Rows from block 4 of a small CTC audio transcriber, named by matrix and row number. Each number is 128 + 24 x the weight over its row's rms, rounded and kept within 0 to 255. All counts start at 0. Numbers have three digits each. After the name is the row's rms in percent of the matrix's.
Before each channel's rows are labels from the 100 clips, of 14976, where the channel reaches its highest value: "top examples" is what is common among them; "peak on" is the class under the peak. Only what is clearly more common there than usual is listed. The data: strings of digits, spoken by a formant synthesiser in many voices. In brackets: how many of the 100.
# c30: last pointwise conv (model.blocks.4.c3.0.weight, 192x192x1), inputs 0-191

top examples: clipping (40); last digit: one (26)
peak on: /u/ (36)
c30.98 096:113122157146134140126108115130168171122120131138135143136101138110141147124118113101150144128131083135092153121109155145137110108097104127144171108105150161127106178131169123143100153121170140151158074076105100171113161127143153107136124132183150163130122125149093123157113115118106167172056120131117144102161133120139154150133143126099141184117113107182132142119122150147135129126168151123103098182119133138163119124135136089140174125143163128128144121109190112144159125135159133111155077153102093136144111135148141085149128111127113130089134123151123137119172118131167153110

top examples: "three" (94); last digit: three (80); first digit: three (55)
peak on: /i/ (91)
c30.121 087:121144112114137176123128161134123093126135153141138081126066118119131163139135109093066128069189158128125150147130107107122113087151108105133081127102089099182128106125139119121151164149105162079164158164131158101121073138146151135137139111168122110092127127121111114127157125127114128143087168113126115096120145149131131132130076089137151150101095164130116110156137133154135111137111146130172082117111144155135167140119119124099134109116133135135087132145138099176124108134104126188117162147094153122111131115100146117113099139126108160144138118118102110122115137142120171108

top examples: "three" (60); "eight" (52); number of digits: 5 (48)
peak on: /t/ (32); /θ/ (28)
c30.104 105:164144142156143137156122119131118153132144168099142115088075126082109155148140143122067116108103118126106165117124100136071109119108142092122097112112105101144160127124139124158095184150125149130133127133113126114120131146116122136127096133113134102133115166136134102132175136127114149066120150111177145161124126079103124115143146119104123140160097116119124153093114107125133118070120145118120115130076108098114118104110133150103162139104110129152090126167122121082084160143121170129171126142089126128076168149154149155088112127132142130127131175156106161103119114105085118098

top examples: "one" (80); first digit: one (28)
peak on: /w/ (58)
c30.82 096:133125101105119127145119110111083138084141148150115151125148165134124101128151130109156144095165160092115099123121163098128126131164171126125112141128137092118102163150097127103107074123139123154130056127110099129139110152085154114106132096124129121106172109127132125113139124088105115112115133128118114099108098122167150169099133110107070128143120120142159116080108118147131183078153104140171111125133096158164124115138170130103118117176130151125146157114087185102143158089139137115122129094137128104108087115150134078097103136127143113111114125165089141110129119102092128136

top examples: "zero" (93); last digit: zero (76); white noise (42); first digit: zero (40)
peak on: /ɪ/ (92)
c30.54 097:087092132149149120098143153184142123115116129105130150114149102161142097101140154135133105134083084144119144127125138113141099132109141163122106088110149178121160118171171095105087108130120102179100164088118135089126111120113120126158109142142103122111076127120129151154112131133133136149167111141136086124152124178085137108128119089151080141092135117155104109161101107139096106140128135180120144125093080114164138138152113100115125132156085128160173118122144129070123094150159161126123115076133154119114154132112116142142150122116120119124133139157115124153101150114170131104

top examples: "six" (100); reverberation (76); last digit: six (42); clipping (40)
peak on: /k/ (68); /s/ (25)
c30.83 096:124144140147154115137125105115132094109084138107146163098137116161176150120116153119136155148099140154098161134129138126172139121150131095099097125180104142156154110130121118155131149092143066132138132160142138120126173111118124114167151078158109132135123143067131148125182102136148182087123104154133187096124118077149121104153129151172183095136178179130092088144149112153110137131137127154134125112112169144095137111182148131173148121123136119134125106136145147131118110145132104102121136157106122128148146159107108135157141121156126124137151107094106124148132161128145126138

top examples: "zero" (100); first digit: zero (74); last digit: zero (28)
peak on: /ɪ/ (57); /z/ (43)
c30.119 109:161108113100134157146185102123079064164096101140122113135171143121086114119136132136157122129151122109089151148123108124111123096148111130092077161118125132108098098135124126133139140141148115181130120101138104084093121135083109119102170115133114101103194131123129138096146134158087095171095142103111129153142104171128180123107099140128126154105142115114092112134146097159101135111114132152091137172137076124147155120102104141123144125119121156109141148172076153107078129110148159104135146168134138130151130143141132142094114128147152123118118143125147163123151117140115096122

top examples: "zero" (100); white noise (33); first digit: zero (32)
peak on: /ɪ/ (92)
c30.60 101:140109114110135141165136163122142125159091099127107128139127126120117116140104127098142141102165108118104139152175124143153155148145115105146121135134122141144119105084070137163119132126174119154113162114125096108143149128100120157114129087186095157115138120180127144103114124132148142119113130089128190101099115112089106098120134146118108152117149075112147119145129125126120123136115112147095117087128129123141137162125146084100155166081141093142153157105173085134073131136173151148137139175146117096110120148117103162083146092111071146141131146085120133103108153102129156107

top examples: "three" (95); number of digits: 5 (60); first digit: three (25)
peak on: /i/ (93)
c30.88 098:099134134156096093155135162084087123091154155115144131147091089078138129098206110128096144111142141087096132177090121129100117147154076136166118081170184140121107142116127113098139146131113139167092168122100108138106091133135140118093118131119093110148159089111124154126135135147153141158088105136131120104130148184127132130137092156147156116123123150101151142121103113085158107121177107148110119089110145067126126132111143135121125127159149126157147097142097117104149099143153163116129137127131134117118147100151131114129094127117099112126141137111127102098124128146122151118

top examples: "one" (99); number of digits: 5 (42)
peak on: /w/ (61); /ʌ/ (36)
c30.56 102:144123131106105116140131150147105162105138093138128091171095112131192133143163148129138113094134112122119140132180124113164131122123145173138147138118153123142109100107110114127161151116115085118147122152155118127159087115081080101170120175124128119122137155117129127138189088144128124151134095129144117110140122124099121181091134162092083146122113128164123115118153106086109117130141167145086121062144159126106154121146140120132143124129164134166149102148127144125160152155132112146120150133143089117138074101141096174086091098163154096130173148145127138143140110130117150119

top examples: "four" (100); last digit: four (59)
peak on: /f/ (84)
c30.166 102:121141103127158124143125133140116152140135164125137084110108123103114140106125153099142118098136103137155106133166137128119161148078177159119152110103124108146135138143199160151128127088126139122108147098184138179102168167154130122115138124127158094127151166129155105085110124113155115127155141104091098107165155123132096138177184109148149177134134104111136150090110074087136119105102124143125141122198120125083126093131111161132106113110155115145129108107135113123145141116072121119158142114148104137144101107152122134143114125148159098120161102142163096113107148144111122118

top examples: "one" (97); first digit: one (72); last digit: one (46)
peak on: silence (94)
c30.151 091:110096190124099122135132092132159129109077116116089147166198132165116142114111127121119127147169115111161110157110163106114080116112165173094131120097162115134167118108125125117137131128121147082107090144112115147157153097136115142104132174107150110107094145092120110126125133124123130127102107093118172105106115116111125167083075122121120123108095123099140128126096131106131118109122115153128129154169115122146113148150102101144128164121144133127094133130192078107082105099129134110104144179089122132114099138080139108165122167116119089142157119133125110130132144141153139124

top examples: "five" (94); last digit: five (75); first digit: five (43)
peak on: /aɪ/ (93)
c30.110 105:114135168107094144167110130122104133122170135165138169114103105120136130135160178148117144098134123100150129105168128194155112144143115120118160119141162156120133131137114092139097182123119089130222093138162138116153111154101106153145172163078167137156126153139146094166137142143130097133126133118099137143151121136143130135130138074141136160091125098131077124133134118118168122134126144119137125160143091137135119133136117136110094159112138108114123151084072120103103109153134146150147190147100147136104150134102127127117151108126112142140111177154113134118092121118146118109

top examples: "three" (98); first digit: three (64)
peak on: silence (91)
c30.39 101:136133134120106111118142135106119137178106188109094117128165169150128124151131140121148138094131131098129146104125111109111136123100113104090141128132118113213132142109149106154112104124101147154140140120104089126142108168181135136094129089146161110081113140102129158151129102127105146122198113079152123115143179134163118123086112139138166160144171116186119109108106144120160141126114188119155135135118149100136111137094108161099122163097144161136150125149116089124165087109143142081135105166138118125146131108108159131139144119138116141158127127124127104112164131135113107097

top examples: "eight" (84); first digit: eight (44); last digit: eight (32); clipping (27)
peak on: /eɪ/ (73)
c30.140 091:111087117142099072132160119125138126135180076088120119135152140115105142121101097121133123129133185184057136144118107162137122111088097143119087100096082099116114096134109152099113117102147097108144111091121147098134130100117115146134160106153135158153156166134086110173130125158128129095120120134145121137126112191104127163106107132094139120134123100152089085142115115117101170121103149097097111131144107140141153087122125142103137122132141147138108129162137162126131129146156089141162105134178116121087145083146114151098133106153143121128129138145124116106109102167127128105

top examples: "zero" (64)
peak on: /ɪ/ (50); /ɔ/ (25)
c30.77 098:160136190160114139141145094107144187104142154156155156134146157128146112121108102138166151133106128156153140146104159105126157112146113138132134146102146141127131093084157134127126139117069177121100123107148180084080137132158141172154162124139075122078102126140142128123154117126199119117158123080126136109126124140127097128114116175115112193099135160137084131140128173141140149131116135109117127115149099136146130152133136130126136131131110083121147121092147099135140145133164146119113128146186074133149151096109110144134089125127143105134122113142137164143136142103118156116

top examples: "five" (74); last digit: five (40); first digit: five (31)
peak on: /aɪ/ (88)
c30.101 092:099164115124135170151162151126140121131183094121123142132101150100112117097146074108138178115086131144185109146125151158113159198124115142134136145114095132107179168173137116136126100118137092138165138105148144136100145169165109132149123109095099177132136099087096140141125138089126119114138136085144138128121121127073089130125120141105094115116124130111145098101131107138123104136113142117108110133125133139068105122131143151140131141118104115103073101107111117140129108152144120137130107145084093085138121105098147166114112153154095155168158136117107152133158130158161142130

top examples: "six" (60); "eight" (53); first digit: six (40); clipping (31)
peak on: /ɪ/ (54); /eɪ/ (35)
c30.113 108:148144127098088148098131183100175145128153124126138123141075168138146134126156154108101127105128153149124137130185109127158067090133151163085147178120142130113133125163153131107161076136107128151160112115143144184119166149146116123122151131152097090137165122122162109155101116112123152091142108132128090147131138139157143080136120121124126125124122187130134109124150138152121068138144154169149116100094145149145121162109102145166113112142129128086136089114104112114140122158085124152149107141116098108135111110143122122076126098136168088108134147113141160126120150148111147127

top examples: "two" (58); "eight" (55); clipping (41); last digit: eight (40)
peak on: /eɪ/ (44)
c30.48 105:102138128132116111156113156113127127085132151139162114128106139121146150129130153114129117150107153120136131105102154151152117130091139100151122156143139121109098083108166159105131097171116131143103095138134114224099133175134120169157159117109075136122138090111154085109164112132120119103151131119144110119127124160088156151135151129112133123150121176152136117156140148134111119135106156155111134098142152122108168145114118104115077117098180161107125115136115138145138110121110114174117134145142083080182113127143098172116176106128126085127101145115140123111107099135095158080

top examples: "seven" (88); first digit: seven (30)
peak on: /s/ (78)
c30.0 095:117117114129169128125106150132099086114151127105112165107131153115117143136131120117120147172133161140066102146164117093125142131126135142073151133121126108094117128136160153126090136114093161086158143100172112139145143124112125130102117099134136101140094143140124116119115102123109118118115117108150124116166142162104149134182115119152158087159113136129093156138120127146122134096135134153125104106131129145131170085134102086137163151120084169115154105124096129152100132139091108125113137096137074100120090147127164119103118183120121196143116112176113132194143158097116076126

top examples: "eight" (100); first digit: eight (52)
peak on: silence (88)
c30.171 108:126161123127113145095132133135130120129135124087091130090109102148141148093139131143078175122088127131182136150131090119125110113083113135096129107117129134109137125121146154119103146118091180131116114126159117112135121098169131109108134106122079067146123145127112140100149146095128113128115122128148170189144116088108105142133109126101104137130127123153156102139157133126127112116142097112128102134082161115149135144168090103136089125097177126202095155123091167139164135172122121091098164151147144145149124142118102094158105103124117136116125171087116117087132110134133138171

top examples: "five" (79); white noise (55); first digit: five (32)
peak on: /aɪ/ (86)
c30.122 097:106105119128137125140181149144109130094155086130126126109112124104154090091155155101123157113125112106143146112094178124160157132180109136151156124078111109131105100128121122176128121137123092135139118151096113081122104166147167163151133148112109164143168131113134079129117172137106125127167133124099131136124142151090109089112098139124133158134141112118115095136128152152092131103149109151123108157114116114132158121124141132110133136064144103105116158152068133162146111141173118115162148123104122138143151123105155121096078130138085129080186140104129150112149114098138098164

top examples: "seven" (83); last digit: seven (51); white noise (50); first digit: seven (31)
peak on: /ɛ/ (68)
c30.114 099:145109134099078106152162112113082124154126120155094094107095135112142142093106153157102150140163107109126143134151151079127124100127136138117118088086125181148104133139101096168112150119155099140146101118116131103154135098123123138143100179102121096146125175148127116182151116151165124137091137123083112155140138173112132096117132151141118135095130099130097159120158110153134116156094122112134120143107115144132115111119166100088138115126139136096136123108155137121160151105143154129122158140160158102121126082141074140138088141169107111161184141127164088134122135119096104082

top examples: "six" (55); pink noise (33); clipping (32); last digit: three (28)
peak on: /ɪ/ (50)
c30.71 100:114076145109144147052130162124146101145094133113111105122146158140124197141097161125140109164140103146122133162125123109176087115183098119119127114148128133156113152164143120102125150172110118133105100149138112057132115120103163113129126111136110138119134152136125119131122132134122157172126136087137131135111120126129133113095093103173134176133117126120141068133120154140168114131082137169152118156144129075115113158123144123131133109142134151135092104120148155110151094109130085104184153138162118106143140138115131083129107120137101181142154134122100140145160140158148114152

top examples: "four" (100); last digit: four (91); first digit: four (41); clipping (33)
peak on: /ɔ/ (97)
c30.58 098:146135143144142094126129125126131136107131161088148156128138202180096149138138106116128114132083168140121122128119105133176126152138127116116133131149139117136104155079102134170093136088140082147137128176157128122134154098102101097181148159170106160121137111138147174153122120148099131132149121126129131114058143086166124131118113108086115133180141107105109143100139088121107121123094147103114130094107090176122117125108091124097109114135132089105063142147133117093155115151101115112108109138142143096135099164107140108140136106109133125132153104116129099135165115111128167134

top examples: "seven" (54); number of digits: 1 (40); last digit: seven (39); white noise (36)
peak on: /ɛ/ (40)
c30.191 100:126129142153143156116091107116155131109143119125120133132133136158157142085093099058139214132114113169133144083128157124125107115118110145153153117157135152121141124142101160116132145212141126157130100099122118142139061120107142126125148117116155143147129120146122117157122131129149113145159101140123137124103117138096161112126111106169100108130103116098116106138078129120090141139143139169137130101083120161164125108095087128142135098163113143120129112115146136097112129101145102162170180128117160117118122136096125152136142140103105093120164116160183112156138083164104117105

top examples: "five" (98); last digit: five (83); first digit: five (59); number of digits: 1 (43)
peak on: /aɪ/ (98)
c30.185 099:112156131112148149127133101122160121112089138134170109128138096131145124169152130126160156153112170120132094135120116070108147112128143082177098148113122169123168105132154110153119132116114110150164132129145119191144107121138100097147144122173122135114100120120149137142149104093130101123115133138121085081151104099131092129142132124115091103137158089135118126121134132152129147117116135105108134125112094114135100098119164116141135124121144113147106171117136142167130121150136201138088106135099185096157167111186134122142145111151150099183136101113149099160146139172189132111

top examples: "eight" (84); last digit: eight (67); first digit: eight (45); white noise (37)
peak on: /eɪ/ (82)
c30.136 094:079152095130104115141155111148161101108118118151127117109147061139115123135110174127119144112096141153143128115091123136094125100101101104102101140086153119139100124093131136129104152099100113169167133097113121122160124151148135094148099093084116119131138146130112106078138146121156127132101101153085143124133089188119133140129155095145117116081094108157142108104121093146092154125115128122170145132146152144153149153105092094173126098152161131131151133106156140135130086120093134176143165139153145136143158123122134157088136162171151134091143081106113159113137096129131143129

top examples: clipping (41); last digit: six (36); last digit: eight (33); last digit: three (26)
peak on: /t/ (29)
c30.155 094:123131123126143097152180141127102162135128193122111145116091092117096099128104126127138135149109114130158150112141105100113122101122161144103130128146118126109162157124108099084125145153132092133077106119114109101117155115108113126121104135096142153113094133129116143164129141156116141149157157144106139067182153146121081146129110105154117118097134113131142178160114114101104078188142127156133116152102143193123132152146100097128099156094168132148121107111116113112120099080132100129114173130105130132142113145151133119199156126139126128193112129102125155136089112137146132122

top examples: "eight" (85); last digit: eight (60); clipping (54); first digit: eight (31)
peak on: /eɪ/ (67)
c30.175 105:132127124107174158134148133111130129110113161171143116088148119154103151104146130114105114148141118133142156117116152183114097127091123145108135104104135150159172115116127108140148128160127101108151143131141193153125154127102124136148139105082108170136135111128103164113092129121129104122141105187095139113137124118159174151109098107119099149136163185129084204119139132116104143163110151142139161144126127172164145122144141177130105110112190151096143086097157135167173113110108098108110090093131137127094143153106137115121129145095170129126138144143126126148132130108130131108

top examples: "four" (84); clipping (37); last digit: four (37)
peak on: /ɔ/ (77)
c30.100 093:124111103099160125110086137098147068132150105178149160120095140095120102150187114122126110098146154180132120108123152124155108146116116173164125173152152185146114128109143119113098136114156129165121092149127131131098093140134144094139130087137147133142133107129120110136100129139133118118114134137163118143132145164127146162137095103109131098102142110148112138122113158123149166143121116141117128124164101146151101077119108168096155155075144104121148138146099088126049158124135119115130118151132084143140101107162098164121108114139139099137115156177138125123154098092115116095

top examples: clipping (26)
peak on: /aɪ/ (35)
c30.86 108:109090115126151115125109184097163139116113093113169135122122093111139120173106124114084100092164117161152120156111115114117139173155168125117111116130125115125143130118137106171091131115089123127101110145136110109170109149123116140133131141145190121108139109108104081178133099115145133140148118158133099115086137125160119110148113123123156122133110085126162150142115154124115148052161098146114131140124115090137128174121123115083163138154148107137121153148085083091085110111178119138102131155120118152148151134119106123117154129144102133128112169130095105099149185152162126137

top examples: "six" (96); last digit: six (82); pink noise (45); first digit: six (37)
peak on: /s/ (86)
c30.79 102:139155124102108109125133134182103091109120122122132118125112130069124139119153114135095107127114143105136125118191114129131095099118106073121098186095103114145201140141152136099105125112111120132140111110085111117128112131170166159166069148193120129125117120110096104147104170119082112122125130098161112090133120129159156111129137141132125133105115148146123142140095105155096079120148150129139098136122101149107131102072137161142086150106164106146115132129127125155086101142111144127149139129124154121160162150115158104167112132118134133130144094132147106084142136123145174122

top examples: "eight" (100); last digit: eight (63); first digit: eight (43); white noise (33)
peak on: /eɪ/ (100)
c30.156 090:097161123151085114109101135154167139121143105116135067116157176133176090117080129136140129166116155176113124111115119139153100154130117125134084146152131086120125129093117112126064109161109090129121113161128135211081145122165146097132119130139124097053130123091119122120120141147091098120101118138152168155105105150115137126133082113115095140128122125164148145136100117076107160096112134113122122095104138119131110120131151102119121136126130135148089138084148129153129130114074127155132107149124135125131148106148150116145083101156145161109102129140114119118136122107147155125

top examples: "eight" (96); last digit: eight (61); first digit: eight (50)
peak on: /eɪ/ (73)
c30.142 104:105089136121113097176094105128074069125139124106133093195067154161148140140115146123114164128134145150141137123112119154118103137163117137116110131128123139143136179127114209089172102135109107091161110160117162158146129146155120121106116117091134131150125094127153125130081145155129136112149128177129151122101092112125127163146091142152117122139127106167129122151097123083131141110157098095145141133161153103137127110099134113155117116136113138162098125131111112106122141115084129155117163130147148145137118183125162103108125128106141155131178107148123111130128140141153117182

top examples: number of digits: 1 (43); last digit: three (41); last digit: zero (34); first digit: three (28)
peak on: /ɹ/ (43); /ɪ/ (38)
c30.61 110:103132111151138129134052090156161158117101141120115127145131141110116161120117121111085120106125088132114145142147163149137156164135081117143115121080102157101126151128109113107140148089125137191139143075110116111080132158124124123087134117113125121116156120154135161087131127148172115125116152098122146073113124122126104119102125095120146175105147151131138108142066105155113101131127113150128081128099137092136155121127109115104148118111134129089153110163140119168136138116150130121147113146153108123117145074179139128126111123100184132157128117125141172128119126135113135209

top examples: "six" (76); "five" (54); number of digits: 5 (49)
peak on: /ɪ/ (68); /aɪ/ (31)
c30.189 096:156109138112158122122084125107104130128150109138130087096084097148120111153118158183161107124172109110155152117113088142092114112124125145129164114113102117114144117128113119137159153132120117137155130114103125127123143172117140119127125131111150112095100103075097129155086164142133105111156145117136162139100125125181141135102106166105134100159140161134142150114151087168141150123185121108157185152168091142124110180135175115097134114160126148085142154122113106158202136120095137136133133106117119154081173124128122151153091155135136102130119117135142105107152146109151117114

top examples: "four" (78); first digit: four (31); clipping (25)
peak on: /ɔ/ (70)
c30.65 094:145152139137144127159090106194133106122117133105107099115132152082128102138171135072130155136127149132072107125101158131183121146098077107123090121145114138137154147109138142120132124095135137114087149154119133129145115140184137132124146142103111152123122112134140123175139129135168120137092071092140119117145117084107136133123073123148166115154100110123111128104132155129130155111148129114108135122147150103117165103119132127100130155108130132115155116129105130097127176176109112105132139133108099112151132170164094176173128119080118097172160126180128122100082101124125117095

top examples: "seven" (92); last digit: seven (73); first digit: seven (50); number of digits: 1 (40)
peak on: /v/ (77)
c30.126 098:138150118095119108128139101120145108166124156108121105087088128148107130146130092114117148148143174132138147130132124156174116096100126172119155136116097129143113168130117123149114117116167114126121128169148168121129098105136110104176129118118114137119123113122124134145091149088100149110134088085143122126117129057107096114105124114058153180116113150168106177157094128170128165136096170118116112108079129118119143127106133161119144137134162158118121155126141139132140107144121112142114146088109154148181115162113148104174137120094137101129140126127117096099154145098166189124

top examples: "two" (56); last digit: two (36); white noise (33); pink noise (32)
peak on: /ɪ/ (28)
c30.36 102:116113142135203107129112146118127117136114108124156185097139144172140122148109144135149141171133108126105119113120111058152136144138115122140131119081148125119136150143143098100166121148127090091119097127136100147157075131108143151156152132132182142152143106154122148106125146130210183130122118111111143143152127125114148136090122117099125148129109109128095126125112137118128096114128151159137104134143119182163147120114139111099163156169107149119151092156152189106129128092166115127140087158140110156143106141137140146133122179121112147104123153143182135166139094141114120107

top examples: "one" (84); number of digits: 5 (47)
peak on: /w/ (56)
c30.146 102:139113102125126121149140107111130062107074126105140151124111129093165163104116125140094149126155118084122133124135165122162121138134143137130091135098101111147091134147138158106128121179115112129125113096108117110135102095122081094146113144143091109188168147146108103145137125131111146153143102107176107130123112160146160079118156101085149106098100107112110133183121130099130175135092113152118113155105107094094150141145133110144095155099132125130118131133134114123113150153164155147155091170142129075134107094149106133121076101125132132104166159160110159127145140128116089108

top examples: "one" (100); first digit: one (43)
peak on: /ʌ/ (100)
c30.108 099:142127167089117153117133104086116119105126127135141101139144181114186102158166129156133154094203118095119099082170105122124111110125148132126139119193097139130139117153113095108164126146134114134129145114096094152160108145104112136085146119107146160102120101128112137153126112141100130115142125112095144108120148130186112155112120099110165131167156112112164131142133143126138125120141141109140083164114127113087150166116139099130089144120140182131136169146091122129099105107170117159130099116129110133151130104171111143123105128104147118147110091119138153110139096169106075140

top examples: "four" (99); last digit: four (89)
peak on: /ɔ/ (99)
c30.69 096:098139138153086084115130109129130103157140148094164126145137120153116168140156120100153129121133097122177102093091106137117141159063143122140090094140123155113155136131146114149104142133141066166145117164122117102088118099137118133144112101151174134115100107154103140116121139166135083151144155130115159111154109178130123138129125060117117119109154152131110101145116145075130150155142148113128129115130130141136128121121110146110088175090135111127099135140138123121115096132154148092107109113121112152146135147147150180175123114157091145109120096124180076158174094104124118131

top examples: "seven" (98); number of digits: 5 (60); first digit: seven (33)
peak on: /ɛ/ (62); /v/ (34)
c30.184 103:125146105136134115104122126138124082116104114119153175134099120150135094116133106099105148115085101124142119092150139194127112140116125172099069139156098107125107122142181160136111117159127128134137175151080130116162093157144099164131134121108163112103093132122100139120139152136105128085133141104091119138136158114109138100161141188086163119119112151106146121107064119156178077106150091130151144128105133135075146124146131135122135141136145134151108149159129135081152139123141140134161138150147117134133169129090134150116150081128135125093177111124099127114150142120089144120

top examples: "eight" (93); last digit: eight (83); first digit: eight (50); white noise (37)
peak on: /eɪ/ (89)
c30.153 092:101155134109138120166072122134137145117129167119145151116127126118154134142155126139136138143090118124141088133085166126127143141106150109145107112100135185127133215108127131149195149127131091118157153152117143175132160090150131137153171147129123130116139079120104172122122143152106130178110162138105111138133113139126168114118149160102109152095128112140161149109113123145124152151123134106116147112137141162170148162148120127163143136117138142141146169131112081171112149123191097128137125138163117163178145107114092130157092136146109137109140137111141151122151100187114125134

top examples: clipping (37)
peak on: /s/ (46)
c30.52 109:145177112173121095143114124125154131134134136137117173121085179130125166133150115138129144173092110163111127109136121114113113104111109147106158113136172174145119113161113132113126145099091129135144109147089090175131170137130084141134117158123138079090138124146125115117203110174191138081153105112126126140162137153111106089142165135118163165073119147113134118167106142125131126117096110116142139113122122171098118147114087162127135156112157110138116142130122111126085120082156106144135177142148139140114098125103138112121104159136119140137102102116129155152117162151136126145

top examples: "two" (68); number of digits: 5 (43); pink noise (32); last digit: two (28)
peak on: /n/ (42)
c30.170 099:141153170143086123124128141078111091128131136135129121092139118096136103119135109120122127132099132134124112135110117141100135156122107124133134120124114132111104092153130155150110151155101145126179128100141097170158081184129100122141099123106109140166115164146155129106119105108106114142205130117149132175116179098137136102143163151104158107200158110135104117112156141085141136152109148121104110114143112109110130145160096117093131142120091122089134159146123184139151100148158152139142110162105123133105116129186127098131175122139080148139138096131130145151128120165099079137

top examples: "zero" (87); "two" (57); first digit: two (28)
peak on: /u/ (42)
c30.141 102:155142153140131139114126116116097111188098158106146104132137082120141134137134141141103101118138110145149153170137104147185135104180087099121108115077098148137140115085108152109135126169100143141132117130109119127131134157090117139104124148127108162141165130153141115089157133093105116105118137130125132124084106125144163153133143104137139154168117109125113116113111084182112145158131133088108137129140145128124156129140198137140136106143098156092162149129089115123115113177181102134113089091121095149099108102105127110105148138109090152123131071149158188129098121130137147121

top examples: "five" (59); last digit: five (47); first digit: five (27)
peak on: /f/ (66)
c30.44 094:162165124136158126100134184155107138144109072152125074148138135126110116169197112123119111125134140154122101103112118112105119123173143155136130096084095117138176133106122086125104114111175141106128155084079129139106160165131170134114117122149112125131083111095143108094161090144130157113136148120105093144137166124140132098137120139101140135104103146110127187158139152140149123169093160147140131159157151119166107105156114148134145119142153112141151104119096140138111119100171115123137127140135108148133133119157085180136128113139073129131111109138130088142137099159147108139

top examples: "seven" (63); "one" (57); first digit: one (35)
peak on: /s/ (44); /ʌ/ (36)
c30.133 101:117152110170111146095114086156140159146101180149142153116118153133111110119151128150145118202145115114098126149131164112142142130145158142141157133150098144112138099084099129128108106118119084139164166107120168117109123119093153141128136143108108141108118104150112093133163108127120142153100151118126146110171141157077158176136124113124121121167147156120116160094114155111121129143106122167102073130128169146152082127156169101130135139154081132139142111155120143126160162148106121154129118094158128155117132160103149092115153123114116142152087141164080156148087157167112147121

top examples: "one" (58); "three" (55); number of digits: 5 (49)
peak on: /w/ (28)
c30.120 104:146140165118123116106153117117128155136112139108102116127123097148126135087105146121133168112145091172147107168137118170133176144079118119152124122092104126120133088158129080136141176167124132125140114128100118107146109091171114150099095061134120106118132153150115125113153110063145152126137097109143123098135121110149117118117119137131119112144100175145085118148113095132149167090077128167111113146135128126137106122092170113136108110144156132169133131112152169109129178127127135115109104138166103153120120151134136166141146097162161112147120180139099150083129134177155102119

top examples: "three" (74); "four" (58); clipping (41); last digit: three (39)
peak on: /ɔ/ (42); /oʊ/ (30)
c30.18 092:102120118139151136119088092088133139113139143119141170106097143116138092129132143151137184140122157149122185100132118121090104169126136150103122158078133114142124172141083066084130109160163136127134120131108105051142163147131134125155113150145147133132147133099136101114095146117151105121138133163105150130120150115153112133145116123163131094130144124098105112130123141088129128077123145113099171099117118139115088129113134123142132158165102083097152145124156159101137120139143119113132105087082130149117141144159079153161189115136094104156102125165122147128100104145101134121